config.yaml
dataset: "chords played on synthesised instruments"
loss: "softmax"
encoder_mlp_ratio: 2.67
encoder_fused_qkv: false
encoder_qk_norm: false
encoder_subsampling: 2
encoder_kernel_size: 15
text_encoder_layers: 6
text_encoder_norm_position: "pre"
text_encoder_head_dim: 32
text_encoder_qk_norm: false
text_encoder_parallel_block: false
max_grad_norm: 1.0
weight_decay: 0.4
adamw_weight_decay_other_params: 0
Rows from block 11 of the audio encoder of a small contrastive audio-text model, named by matrix and row number. Rows with one number within an expert belong to one neuron, the router's apart. Each number is 200 + 30 x the weight over its row's rms, rounded and kept within 0 to 999. All counts start at 0.
After each expert's rows are labels from the 100 clips, of 14976, where the router gives the expert most weight on average: "top examples" is what is common among them. Only what is clearly more common there than usual is listed. The data: chords played on synthesised instruments.
# router: router (encoder.blocks.11.mlp.router.weight, 8x160, trained with AdamW), inputs 0-79
# gate: expert gate (encoder.blocks.11.mlp.gate, 8x32x160), inputs 0-79
# up: expert up (encoder.blocks.11.mlp.up, 8x32x160), inputs 0-79
# down: expert down (encoder.blocks.11.mlp.down, 8x160x32, transposed), outputs 0-79

# expert 7
router.7,173,165,215,219,169,239,194,253,227,212,180,169,199,198,168,168,160,202,193,204,214,199,242,202,181,167,172,271,173,237,202,137,197,187,142,219,164,161,186,200,189,188,228,193,227,242,183,224,182,234,207,206,155,224,152,130,156,232,232,190,174,264,219,203,209,204,177,205,175,235,195,255,205,188,226,204,209,164,182,191
gate.0,142,189,175,219,219,172,222,224,137,208,214,177,243,202,209,206,193,189,209,177,240,201,182,191,204,291,159,219,227,160,159,206,199,211,167,156,241,215,196,179,253,196,181,168,207,227,226,184,227,185,193,207,166,185,200,194,193,191,165,178,200,175,188,160,197,238,214,194,149,214,183,230,212,157,208,213,190,190,210,228
up.0,246,244,243,181,210,166,178,204,203,237,164,206,150,194,228,166,255,182,201,200,225,228,249,203,186,197,216,245,197,175,219,170,221,189,194,152,225,182,191,156,210,226,216,187,162,196,197,214,231,261,161,247,181,165,183,199,161,228,224,218,237,187,204,225,227,213,206,201,178,141,149,177,191,197,236,209,168,238,207,219
down.0,229,217,209,216,262,171,230,231,206,223,170,160,196,253,208,228,195,187,213,205,219,214,189,253,120,171,183,213,195,190,218,194,187,211,182,184,212,198,199,237,197,205,193,164,177,216,209,213,185,248,188,210,256,179,143,225,135,189,194,149,198,213,221,128,253,186,209,197,210,186,188,207,194,231,197,171,201,221,171,186
gate.1,242,208,219,255,233,113,172,170,199,195,199,204,202,188,201,176,190,190,191,176,214,187,190,240,177,246,271,187,202,170,158,176,243,168,246,193,213,203,209,230,218,193,188,211,196,172,196,201,162,160,239,192,199,194,115,180,200,215,179,208,241,162,236,154,150,193,209,217,134,180,209,197,206,191,200,181,177,187,162,213
up.1,167,145,165,148,232,210,215,247,234,203,158,242,248,194,237,255,182,200,265,184,217,198,217,192,210,186,116,231,218,218,165,242,191,231,199,201,198,218,223,182,237,188,190,148,225,197,270,258,232,223,150,158,187,202,249,234,137,172,176,177,169,205,172,220,248,202,182,176,232,166,201,170,215,153,189,207,213,143,205,201
down.1,195,163,214,218,205,242,200,185,239,199,185,170,125,156,200,150,204,205,190,165,236,140,218,272,223,174,189,182,197,193,213,167,182,235,179,183,214,197,250,210,165,198,211,176,183,247,222,187,216,191,171,187,173,160,231,202,207,220,155,198,227,199,196,229,205,233,196,254,235,222,235,197,254,133,148,193,245,227,201,170
gate.2,202,165,229,245,210,196,207,223,254,184,202,205,254,194,167,219,149,190,178,171,216,217,215,186,226,193,183,227,189,231,228,185,179,204,227,216,225,161,182,212,188,185,175,189,225,133,236,258,224,227,178,181,219,181,221,160,179,229,209,187,206,208,219,160,199,196,217,214,192,147,200,188,177,236,192,254,186,190,219,258
up.2,228,208,221,264,223,229,160,218,209,165,213,233,157,150,159,207,187,214,196,161,166,137,199,250,167,228,186,170,216,180,194,221,206,219,191,201,239,260,199,188,180,153,203,162,199,191,212,247,149,164,228,193,255,224,185,187,244,170,194,184,185,199,172,144,208,157,155,203,227,195,249,188,195,169,164,161,201,227,224,235
down.2,180,213,196,188,227,184,181,207,164,256,162,207,199,164,213,155,199,183,227,204,178,202,206,173,153,234,233,123,169,247,233,239,186,197,215,202,219,181,237,213,208,193,195,197,189,204,180,120,207,162,167,213,198,197,197,222,166,210,216,184,200,188,219,171,208,200,181,218,249,225,233,240,187,169,243,234,239,219,235,246
top examples: the note A; the note D; root: D; organ-like

# expert 5
router.5,194,249,192,224,188,219,165,177,136,175,156,213,191,211,222,208,213,160,184,180,191,169,228,203,233,172,201,210,177,144,233,258,220,179,183,189,174,160,219,208,155,241,231,218,169,160,217,218,159,210,235,233,214,198,214,275,220,165,210,175,248,223,206,184,219,197,147,252,255,249,173,185,211,185,201,203,180,216,174,248
gate.0,214,124,195,233,201,188,220,227,216,198,236,218,200,240,174,204,156,210,166,186,196,178,219,202,168,262,130,220,180,210,175,169,213,195,214,225,248,175,177,197,160,243,160,196,237,190,166,198,177,182,196,173,216,205,217,184,258,196,223,177,182,166,232,217,216,228,201,184,226,199,168,196,210,237,227,175,228,179,220,159
up.0,219,162,198,196,224,161,191,224,178,176,244,192,213,120,201,218,164,204,180,160,182,229,215,193,178,262,209,253,203,237,169,165,167,228,194,206,212,237,204,208,244,168,152,206,217,158,222,188,195,170,269,180,211,218,212,169,162,233,223,193,147,220,262,216,200,189,227,156,196,183,186,221,123,229,194,161,208,232,209,273
down.0,222,230,194,189,149,204,171,186,221,222,200,248,172,219,226,164,240,181,150,170,230,222,198,236,228,186,184,173,188,206,157,204,179,226,275,212,194,192,183,176,229,152,260,193,134,204,159,209,245,207,220,224,185,255,213,191,187,151,206,246,200,170,185,213,215,198,211,191,198,192,280,234,168,184,225,155,259,200,196,208
gate.1,145,187,177,218,143,218,154,200,210,212,239,216,201,197,111,222,204,213,204,217,191,262,202,241,183,184,178,187,168,205,160,227,186,191,175,165,197,257,175,212,192,198,268,220,201,186,184,249,159,199,196,228,220,226,212,202,202,158,194,186,216,199,214,243,136,187,198,205,232,195,224,208,259,193,156,184,228,197,159,172
up.1,242,206,246,186,209,165,186,201,168,212,218,225,244,216,186,263,194,178,186,212,190,178,236,209,197,160,243,132,168,200,228,233,159,201,176,197,195,210,226,208,157,216,202,198,218,196,223,174,185,161,191,266,250,211,209,200,211,203,214,206,202,152,201,196,213,139,176,204,175,198,249,227,256,155,187,185,160,202,178,194
down.1,145,181,200,182,202,147,158,220,200,186,163,209,235,216,194,162,199,218,152,237,210,205,163,259,232,223,160,188,210,182,231,226,195,193,240,189,152,193,214,226,209,231,150,204,220,163,182,171,184,221,215,224,208,205,173,209,162,234,182,166,219,223,194,189,192,229,199,205,258,187,229,231,181,197,173,172,182,233,223,225
gate.2,156,230,208,191,197,236,208,207,141,191,221,265,144,205,192,139,196,195,207,231,243,204,207,180,169,248,203,136,204,233,196,151,184,148,175,185,229,222,170,207,228,181,195,229,229,188,240,216,155,193,208,213,216,217,193,232,200,189,189,180,213,177,202,214,199,197,174,201,159,222,217,198,148,229,192,199,211,184,205,254
up.2,266,205,247,216,192,208,192,215,227,224,228,199,133,171,212,166,195,220,156,198,173,198,196,235,192,214,209,200,209,205,175,176,184,257,219,167,200,210,212,167,208,179,261,196,204,173,229,198,154,172,251,259,226,173,203,179,252,209,241,247,179,190,198,146,261,217,186,194,188,166,145,193,174,209,124,157,229,238,188,232
down.2,195,198,176,170,155,226,252,172,174,168,232,179,144,156,210,182,201,234,204,214,153,153,223,99,228,232,164,190,178,252,215,180,198,217,144,206,223,196,208,166,222,221,160,237,227,235,196,252,209,204,213,207,188,177,208,189,195,228,226,159,228,184,232,217,204,189,201,207,224,178,207,213,190,237,129,194,220,210,240,232
top examples: reverberation; text has "room"; text has "reverberant"; horn-like

# expert 3
router.3,210,152,252,164,232,235,163,239,192,209,150,194,232,189,179,228,149,186,245,174,225,261,228,185,187,214,238,228,209,238,201,149,217,250,169,231,223,173,146,169,222,234,214,169,269,230,263,213,187,150,219,147,171,225,231,188,227,197,229,213,233,204,243,137,208,204,237,208,160,202,172,209,196,197,162,214,196,198,210,184
gate.0,233,173,201,193,197,194,187,163,176,211,179,157,238,301,166,189,156,176,201,198,236,180,206,186,160,195,219,202,200,215,224,185,222,213,215,205,213,209,207,210,209,207,188,187,212,215,158,158,207,241,226,231,251,180,249,178,184,195,190,259,199,205,175,235,216,202,203,206,164,176,174,176,158,191,144,241,209,210,197,187
up.0,133,248,192,219,222,209,233,181,176,179,195,186,183,194,175,235,175,215,195,223,201,182,213,232,206,213,198,189,225,211,187,179,180,202,154,214,185,177,146,239,198,205,158,239,192,190,224,221,172,181,195,213,177,174,172,229,249,168,177,195,192,232,185,220,191,146,233,222,204,193,207,169,249,256,235,168,162,201,232,264
down.0,197,192,178,214,185,226,191,204,251,221,176,165,221,201,159,244,229,179,169,264,207,214,162,122,205,240,228,170,217,206,177,181,223,175,214,210,177,168,193,218,219,218,219,201,198,226,179,182,151,233,160,192,174,176,213,174,199,221,233,171,187,216,208,161,227,196,210,149,216,261,180,168,129,191,183,232,211,158,165,172
gate.1,221,217,206,215,172,208,224,169,226,248,200,181,152,222,265,230,230,215,170,211,189,229,194,233,177,243,242,189,196,230,178,228,216,213,160,204,208,169,221,215,194,213,239,193,244,203,233,212,149,157,175,162,177,161,206,152,216,229,224,208,187,172,187,216,209,230,202,213,204,163,183,229,224,121,203,246,240,201,217,184
up.1,213,208,146,214,207,180,173,208,186,195,220,228,212,195,182,209,198,213,239,198,207,197,220,180,150,175,177,192,193,200,197,207,186,224,218,200,155,218,191,192,170,206,178,222,232,221,232,143,229,186,231,210,213,228,202,177,220,233,177,197,112,203,214,189,169,129,174,210,228,191,231,156,191,263,149,149,211,224,190,180
down.1,206,181,233,138,182,210,183,237,219,222,148,243,268,165,168,142,201,201,180,182,244,224,236,178,253,252,186,212,178,204,238,166,229,201,170,213,202,201,171,223,180,240,211,222,193,203,187,284,191,240,205,252,210,195,205,194,159,184,180,156,264,210,171,200,220,200,221,229,199,178,120,154,233,219,162,216,187,229,231,187
gate.2,209,172,140,201,194,148,241,235,209,230,194,241,201,213,211,150,199,192,174,147,249,204,200,232,164,228,160,202,180,207,206,183,214,223,158,187,230,198,185,179,215,168,202,191,191,215,199,252,196,172,217,191,221,219,210,195,185,238,223,169,224,198,221,209,236,182,213,207,228,166,186,204,176,244,196,208,195,174,211,198
up.2,204,173,184,165,162,187,208,189,216,172,223,180,243,210,291,218,164,186,205,227,181,186,190,188,170,219,220,210,187,189,146,207,220,209,194,207,252,225,195,269,205,199,199,171,148,169,206,210,185,145,201,210,185,201,201,112,173,246,181,155,195,213,200,192,171,147,152,211,197,192,246,223,197,192,258,213,170,184,179,236
down.2,203,206,196,201,196,211,209,263,194,259,219,202,179,221,167,150,195,239,142,202,174,215,210,202,139,244,177,174,197,176,143,192,205,222,165,152,186,174,196,196,199,221,213,167,227,194,166,183,188,214,197,190,209,157,168,201,207,198,248,231,246,158,183,119,231,211,217,208,189,189,186,256,178,192,238,173,239,210,212,241
top examples: arpeggio; the note B; the note A; thin (high-pass)

# expert 1
router.1,183,212,162,243,116,209,162,182,147,190,140,218,201,238,204,236,228,205,191,163,161,170,204,199,235,188,214,240,237,179,165,258,177,171,165,208,197,203,192,170,168,172,169,232,166,129,209,205,177,173,190,234,217,188,227,227,217,218,169,165,229,196,239,213,248,158,153,209,238,236,174,267,181,196,179,202,195,201,191,240
gate.0,225,191,177,215,193,181,218,182,235,219,190,236,166,116,205,188,182,212,202,143,222,242,234,128,184,242,196,155,180,178,206,189,177,167,214,193,228,239,192,164,214,222,179,169,270,189,190,178,142,171,232,206,143,191,208,184,188,168,183,185,209,190,182,182,238,199,213,201,206,177,191,207,198,238,177,209,228,188,168,246
up.0,201,171,238,167,194,217,201,200,215,239,183,257,173,183,195,210,183,220,173,180,169,194,169,178,202,148,169,151,221,188,184,238,233,186,244,191,228,215,219,163,208,167,174,190,213,206,200,193,220,179,257,207,211,155,195,160,162,165,180,187,183,183,172,143,154,189,260,218,180,164,166,206,213,222,193,174,213,183,180,260
down.0,220,214,160,246,211,197,172,215,210,200,214,259,212,190,209,197,221,207,189,239,198,221,217,194,225,159,177,170,181,155,222,192,240,214,193,214,206,187,161,261,150,164,207,194,175,163,213,252,142,178,200,261,174,216,177,200,213,212,199,178,175,249,151,199,178,170,200,202,190,242,190,213,263,166,221,220,184,158,138,167
gate.1,198,143,221,189,208,207,195,235,187,247,195,173,140,206,259,174,230,210,158,160,201,183,212,221,164,217,224,168,175,206,170,152,248,246,215,187,263,213,182,178,194,188,208,181,167,218,187,106,195,174,218,251,202,194,206,158,176,205,223,197,225,212,226,157,230,237,251,223,200,192,154,230,187,227,214,212,220,187,229,182
up.1,241,203,235,205,227,192,210,236,169,191,209,165,201,196,245,178,232,184,169,186,226,188,237,229,261,178,152,177,191,229,169,207,202,167,227,197,281,221,187,179,249,162,208,188,221,204,210,177,211,219,251,214,235,200,154,185,192,202,203,208,216,203,211,197,209,237,234,194,141,198,187,214,173,226,199,217,205,202,231,160
down.1,199,216,221,230,256,216,192,176,132,215,185,200,159,171,235,190,171,169,248,224,230,180,251,177,214,153,233,172,238,184,195,198,162,189,215,216,133,184,216,176,230,168,209,146,226,171,189,137,208,208,252,224,158,188,199,221,188,174,142,223,169,209,188,247,216,199,224,212,184,244,190,220,165,218,252,203,222,194,198,232
gate.2,158,253,166,176,165,230,190,159,189,242,200,221,173,181,159,142,209,222,208,151,184,172,176,209,177,223,268,179,199,227,204,199,171,237,184,172,225,223,182,174,194,220,260,153,162,204,154,183,188,188,189,223,199,199,242,163,270,210,199,178,194,170,178,180,198,181,224,194,220,165,203,223,217,226,229,213,205,183,186,259
up.2,124,177,225,178,184,197,151,206,229,147,196,236,231,215,180,232,183,179,236,190,220,193,185,184,236,166,195,88,222,225,236,191,208,222,204,217,219,208,171,189,181,206,200,219,174,200,159,219,196,172,226,260,205,223,195,233,235,210,170,222,170,210,176,235,186,165,146,195,199,219,204,179,211,212,231,252,201,202,193,154
down.2,174,228,191,250,216,169,244,179,188,167,235,190,184,210,223,237,180,188,242,218,177,229,224,96,157,173,243,170,225,178,207,192,255,163,206,213,192,247,181,157,231,203,227,233,198,245,192,195,244,188,192,190,202,218,198,194,188,149,183,165,185,167,219,281,176,170,225,190,199,197,200,192,180,214,161,218,185,198,202,247
top examples: arpeggio; root: G#

# expert 4
router.4,211,165,214,211,235,195,172,198,230,212,247,146,187,218,126,201,194,241,166,211,187,235,222,199,217,193,209,192,161,251,209,204,196,189,204,210,212,248,143,218,241,174,199,208,202,192,216,233,248,214,210,154,179,176,209,118,169,283,184,189,182,200,210,185,202,189,217,189,197,194,239,191,173,252,192,240,261,176,260,165
gate.0,194,190,192,191,190,168,192,244,228,194,196,140,138,228,187,245,257,211,216,208,235,168,213,117,208,201,270,212,197,216,180,194,230,192,194,195,225,186,170,198,198,247,205,206,194,235,175,175,197,206,244,182,185,179,185,152,159,212,207,208,225,201,199,238,171,212,205,207,147,181,215,218,200,184,184,219,193,198,175,215
up.0,202,187,188,231,247,177,166,258,210,206,227,192,162,201,243,239,222,181,228,203,189,143,240,164,149,232,211,191,230,219,151,197,235,191,180,189,217,206,205,220,162,205,189,226,194,201,170,157,225,213,186,199,174,257,195,160,165,256,208,216,170,203,245,233,204,245,201,211,168,216,151,221,190,196,184,220,190,206,225,187
down.0,233,228,195,163,204,212,226,241,228,233,195,257,217,174,208,196,247,176,163,182,243,201,250,235,227,251,204,187,168,155,227,192,144,153,209,183,236,206,185,205,209,226,205,196,236,224,180,189,195,170,173,258,177,203,197,238,139,165,162,190,248,223,173,199,198,211,212,213,250,239,223,238,265,247,269,225,184,164,199,173
gate.1,195,208,197,177,183,203,215,257,220,204,167,186,190,185,231,159,211,197,174,192,180,211,190,175,160,221,221,161,198,191,132,189,221,226,179,187,227,203,218,282,186,167,168,162,171,198,220,219,163,179,200,171,247,211,191,198,218,198,223,214,212,190,213,134,238,192,192,216,248,177,151,226,169,233,198,235,204,170,191,218
up.1,148,194,206,195,186,191,218,228,230,218,187,171,250,290,204,123,216,199,202,218,226,217,193,215,175,214,147,194,172,168,170,196,249,208,216,194,216,140,219,187,213,183,159,188,245,196,178,222,184,190,210,217,254,220,186,196,215,227,218,218,243,183,186,139,205,200,204,214,209,167,187,236,170,247,182,216,202,208,214,286
down.1,216,228,210,164,229,207,211,242,188,246,196,180,173,239,185,198,230,208,238,243,186,185,182,262,156,152,182,168,187,185,134,228,215,231,170,129,226,212,222,199,230,158,190,131,244,203,194,172,164,189,229,210,245,197,212,174,223,225,281,192,210,164,197,135,202,195,195,182,166,203,194,238,169,217,224,223,206,218,175,250
gate.2,210,253,181,190,192,201,184,195,197,207,219,181,215,188,163,202,184,177,214,124,205,231,201,239,151,193,112,185,193,168,173,202,164,183,164,191,203,202,157,215,195,198,252,204,170,235,247,195,172,231,169,195,157,217,236,215,248,243,209,225,171,184,207,201,239,218,200,185,176,225,261,212,215,219,194,211,214,231,194,194
up.2,149,185,250,192,177,200,176,200,242,235,197,229,127,215,246,226,224,219,217,237,204,185,198,198,219,233,187,190,220,212,241,208,211,174,190,175,211,200,232,136,239,156,125,137,285,178,207,223,194,168,236,174,196,201,149,178,165,213,191,171,193,206,169,190,198,171,206,186,261,183,213,213,204,168,169,185,207,168,196,205
down.2,197,193,175,240,186,215,156,180,188,176,170,263,229,155,201,198,248,192,142,201,217,174,235,176,212,196,237,137,205,179,238,227,214,161,220,154,167,198,183,199,155,187,182,176,177,216,257,190,224,246,126,243,191,215,184,226,171,190,192,187,211,202,194,227,184,220,217,218,233,218,168,201,227,218,205,196,199,179,206,220
top examples: arpeggio; the note A; marimba-like

# expert 0
router.0,251,226,149,226,185,166,212,150,132,243,129,155,182,204,175,177,232,173,230,166,200,233,220,208,195,202,204,208,199,105,228,167,224,178,175,257,219,199,194,188,191,201,149,177,198,182,173,228,234,217,172,182,212,207,157,183,231,169,227,192,245,232,211,161,196,154,160,219,214,201,191,146,223,240,178,212,207,164,190,235
gate.0,154,169,210,243,185,173,199,247,189,161,247,203,224,138,206,203,216,210,143,236,171,183,180,200,217,220,189,223,218,168,182,171,207,197,259,212,242,218,178,158,157,210,186,212,214,194,174,301,201,177,204,195,169,220,166,191,220,233,222,160,226,178,205,227,175,200,228,175,206,194,215,206,220,201,189,239,202,155,214,96
up.0,230,178,157,162,163,173,230,213,182,194,209,188,205,209,197,157,185,175,205,229,226,215,178,181,221,169,202,205,197,227,212,205,266,213,214,187,223,189,202,160,229,212,234,226,256,198,202,224,181,212,231,187,280,206,173,160,172,176,254,177,180,196,222,240,210,179,241,190,201,226,222,227,185,163,189,232,168,164,209,151
down.0,155,270,209,194,201,225,195,236,211,179,162,162,227,151,193,218,177,197,215,247,223,194,198,149,215,207,132,205,198,196,153,200,185,195,221,227,222,204,237,186,218,189,188,187,182,193,189,171,178,170,206,195,182,218,166,234,188,206,188,207,220,184,189,221,179,237,202,189,243,215,222,223,211,256,280,217,213,138,164,186
gate.1,181,218,232,216,213,226,210,217,209,219,235,148,189,218,227,233,209,200,173,206,205,236,150,213,192,179,158,249,221,170,179,203,199,182,215,217,180,214,215,242,203,230,252,231,229,230,176,227,206,225,148,155,212,213,144,177,172,211,210,261,183,222,216,227,160,221,219,174,214,208,118,191,148,156,202,205,190,178,195,136
up.1,227,189,154,190,191,185,232,200,234,171,229,174,180,271,222,258,191,202,240,196,180,225,201,152,218,204,147,210,168,208,220,212,248,228,205,198,209,201,205,212,190,224,237,195,246,165,225,191,218,186,198,180,177,221,183,264,175,174,196,234,188,205,196,211,176,154,167,203,199,176,178,154,161,176,151,220,164,191,250,201
down.1,164,190,221,194,190,217,193,215,160,166,157,155,206,185,234,199,256,230,144,149,176,218,197,245,224,221,197,187,228,193,182,209,204,181,201,140,143,220,198,191,221,185,186,169,228,232,211,212,169,247,223,174,229,178,222,176,221,166,216,220,214,182,195,168,193,147,201,220,169,196,193,176,238,198,269,170,178,246,188,219
gate.2,155,189,234,219,233,261,157,259,206,199,212,126,203,261,127,217,208,172,190,191,257,233,183,201,179,231,247,229,184,220,239,158,189,228,191,217,216,217,172,230,218,206,202,208,213,221,167,245,228,189,196,238,174,217,194,207,188,226,206,217,194,195,189,165,188,205,173,248,184,191,181,222,183,200,201,181,242,202,170,137
up.2,253,205,237,179,236,212,169,229,205,211,171,234,200,165,285,203,242,188,185,232,184,178,212,234,185,157,152,217,238,186,220,165,181,195,188,169,164,230,249,236,208,192,222,185,209,202,217,159,211,230,197,213,217,208,242,189,218,219,201,216,282,205,158,170,217,145,218,182,233,243,188,168,168,199,152,184,257,219,217,239
down.2,167,182,211,154,183,222,159,197,184,258,209,226,207,150,149,187,238,194,254,265,204,186,203,226,233,148,245,166,182,232,191,193,158,178,196,177,213,229,179,232,173,214,226,260,151,220,181,210,149,210,194,180,221,183,198,226,206,178,231,210,204,171,154,213,202,195,197,189,175,184,194,205,237,245,157,233,197,180,198,168
top examples: arpeggio; playing: arpeggio up; organ-like

# expert 6
router.6,205,203,203,262,183,236,192,236,190,227,126,168,219,195,222,185,158,205,249,239,168,187,168,159,206,192,186,226,178,182,239,212,180,194,178,228,207,185,197,183,149,200,215,182,164,232,244,225,183,222,202,210,173,189,235,218,257,200,155,203,197,235,238,253,248,178,199,151,246,210,178,213,204,192,201,168,231,176,158,263
gate.0,212,212,184,236,186,185,222,190,225,229,190,170,259,260,182,239,195,200,196,162,180,213,211,186,140,225,188,145,182,226,205,199,197,153,207,227,251,201,158,123,235,186,197,185,211,236,236,235,211,203,172,195,173,199,196,184,193,173,210,224,147,196,193,219,206,180,240,214,180,202,180,218,190,170,263,178,197,182,165,173
up.0,239,200,164,233,225,177,215,226,184,261,218,185,228,238,169,186,204,193,182,177,182,194,216,198,135,147,163,277,180,177,239,151,255,230,160,184,213,209,152,154,188,161,221,204,277,214,206,252,205,260,193,218,210,217,223,178,165,184,219,190,162,195,183,186,203,258,194,209,192,192,175,241,175,157,113,161,183,214,198,253
down.0,138,212,193,195,204,145,276,175,213,188,191,180,248,194,258,196,200,167,202,121,223,171,200,170,187,227,231,224,244,191,164,204,210,205,237,181,211,172,234,179,202,227,153,230,188,193,202,202,151,173,175,159,171,205,197,196,181,215,226,196,242,202,202,182,210,188,204,194,208,223,207,231,177,223,228,219,183,178,231,169
gate.1,186,162,212,159,195,181,258,188,224,162,148,213,199,143,244,212,212,212,150,167,160,186,187,176,177,208,252,219,200,237,243,212,176,221,186,236,228,224,212,245,227,183,206,205,167,192,212,216,169,160,212,156,226,197,141,184,193,271,203,238,194,204,206,243,181,161,205,161,217,189,197,177,174,182,195,211,206,157,212,173
up.1,221,241,183,167,240,218,158,175,200,218,149,257,204,205,194,174,223,175,231,254,181,210,265,180,209,183,281,174,170,208,268,185,184,229,188,200,183,213,180,223,205,185,249,168,230,172,191,208,177,193,182,172,200,183,191,230,196,190,211,219,218,203,205,259,202,193,205,170,215,214,178,221,162,218,278,214,157,211,172,161
down.1,187,196,223,244,211,192,231,173,205,242,192,164,126,244,225,197,219,198,209,226,173,222,220,268,225,165,116,212,218,139,159,194,234,224,164,173,179,187,171,154,215,204,231,189,178,198,198,204,202,168,171,212,164,176,143,210,270,226,206,231,159,201,212,196,213,221,242,180,166,217,181,167,211,158,239,165,204,193,213,215
gate.2,172,194,174,158,173,210,194,154,136,212,207,135,181,180,198,179,207,203,186,229,190,181,167,198,218,248,184,148,186,184,175,223,213,246,225,250,209,196,210,148,212,225,146,191,218,218,237,183,199,203,224,221,232,203,213,158,187,168,183,199,177,203,184,218,245,211,178,215,200,214,246,192,223,240,208,227,170,209,223,157
up.2,283,233,179,206,209,199,161,221,219,148,196,224,191,235,193,211,211,197,234,178,189,211,205,199,190,178,140,193,182,211,180,178,176,154,174,170,190,245,191,203,197,213,175,179,229,218,243,136,225,185,214,194,176,238,190,256,227,170,126,176,155,218,241,176,231,163,188,216,208,228,180,178,210,205,235,193,197,221,199,221
down.2,195,191,255,181,195,216,197,146,179,177,160,196,174,180,218,217,210,165,164,189,191,174,182,160,270,204,215,209,175,204,255,161,179,170,201,226,201,214,245,188,206,164,216,230,178,180,199,188,233,218,214,263,149,185,183,229,182,188,184,177,208,231,190,195,237,231,224,235,164,194,181,216,199,185,144,176,221,231,186,199
top examples: thin (high-pass); plucked string-like; root: G#

# expert 2
router.2,203,181,245,242,171,217,127,252,161,208,268,198,253,178,154,183,223,218,233,260,188,210,166,149,232,224,241,244,225,210,193,196,194,209,204,215,246,215,196,176,201,234,228,194,229,245,190,169,253,205,115,204,204,201,198,163,222,251,207,223,180,239,255,207,173,197,234,216,229,167,203,203,185,241,203,197,206,191,198,259
gate.0,205,185,189,250,191,178,184,139,156,218,171,199,225,172,178,180,153,166,201,231,213,236,203,178,197,242,157,244,204,210,191,163,161,166,225,247,206,180,147,223,216,241,202,230,175,206,227,185,220,189,205,182,153,178,186,231,211,233,187,203,181,226,219,241,189,270,220,199,165,180,155,188,179,221,150,189,215,207,204,220
up.0,164,186,184,142,185,203,203,166,188,195,213,212,191,131,170,206,195,192,213,235,200,243,182,152,262,214,192,227,204,216,206,158,201,232,219,246,216,173,183,171,241,199,195,208,166,213,209,216,204,203,210,234,155,220,201,191,196,249,179,208,178,220,240,209,202,215,225,199,199,156,144,150,160,232,190,207,212,157,205,258
down.0,198,234,161,193,234,154,209,178,212,181,177,197,191,236,224,229,229,175,166,171,195,259,179,202,213,148,141,218,199,217,194,223,200,189,157,146,197,220,170,230,215,217,218,149,163,177,207,284,152,214,214,185,200,218,164,226,227,200,214,209,199,202,247,206,186,141,224,202,196,208,213,186,157,250,229,190,192,195,154,190
gate.1,226,170,209,225,205,241,165,225,220,222,251,236,195,177,250,172,216,178,226,167,213,173,263,240,179,225,182,167,194,220,261,160,152,205,127,200,164,204,177,208,199,172,213,190,221,161,220,283,183,164,148,250,186,167,174,202,206,222,195,202,185,225,204,209,182,167,180,226,182,194,167,185,177,206,146,216,196,238,169,176
up.1,215,243,207,227,234,165,173,223,230,190,190,245,184,159,236,201,228,213,196,104,217,200,244,233,151,234,205,200,178,209,244,190,171,209,148,204,148,209,180,239,193,202,192,177,213,168,167,252,183,129,208,253,188,203,225,196,200,190,195,229,172,202,217,182,187,181,175,210,213,214,138,219,171,177,210,222,181,203,179,214
down.1,187,179,217,202,181,171,175,204,213,191,216,215,174,158,172,232,254,197,160,173,221,219,202,193,184,203,164,192,179,223,186,201,197,197,236,144,219,201,194,213,201,220,233,232,194,181,229,189,157,252,223,239,218,203,186,190,194,202,235,146,246,171,177,209,171,170,205,192,235,257,262,204,203,127,181,143,263,228,224,140
gate.2,175,171,258,218,236,181,191,215,220,231,159,263,204,195,249,192,241,196,251,204,197,146,181,219,155,214,164,161,175,184,155,124,221,212,168,201,188,184,196,166,212,182,224,197,245,189,219,240,151,178,209,191,259,215,200,199,171,259,223,219,210,174,179,157,159,190,176,170,209,173,217,214,192,239,215,180,239,200,252,219
up.2,226,153,222,166,188,215,192,187,196,135,189,110,194,206,253,239,223,200,243,192,196,167,239,190,228,179,173,151,211,198,179,242,183,188,141,232,226,215,206,221,211,197,214,197,238,237,222,161,233,201,181,208,201,177,220,187,195,226,179,199,229,220,206,189,180,242,214,166,216,141,208,212,188,217,143,240,197,212,264,249
down.2,175,168,176,213,241,264,250,246,228,216,202,159,203,184,170,177,183,175,245,223,204,201,170,199,195,215,172,174,246,206,181,144,223,258,167,179,177,198,191,248,227,218,167,190,164,225,206,170,168,212,209,134,206,185,190,195,211,220,213,247,219,214,182,172,248,189,224,154,203,190,175,185,170,220,216,217,208,170,197,215
top examples: arpeggio; the note B; thin (high-pass); root: B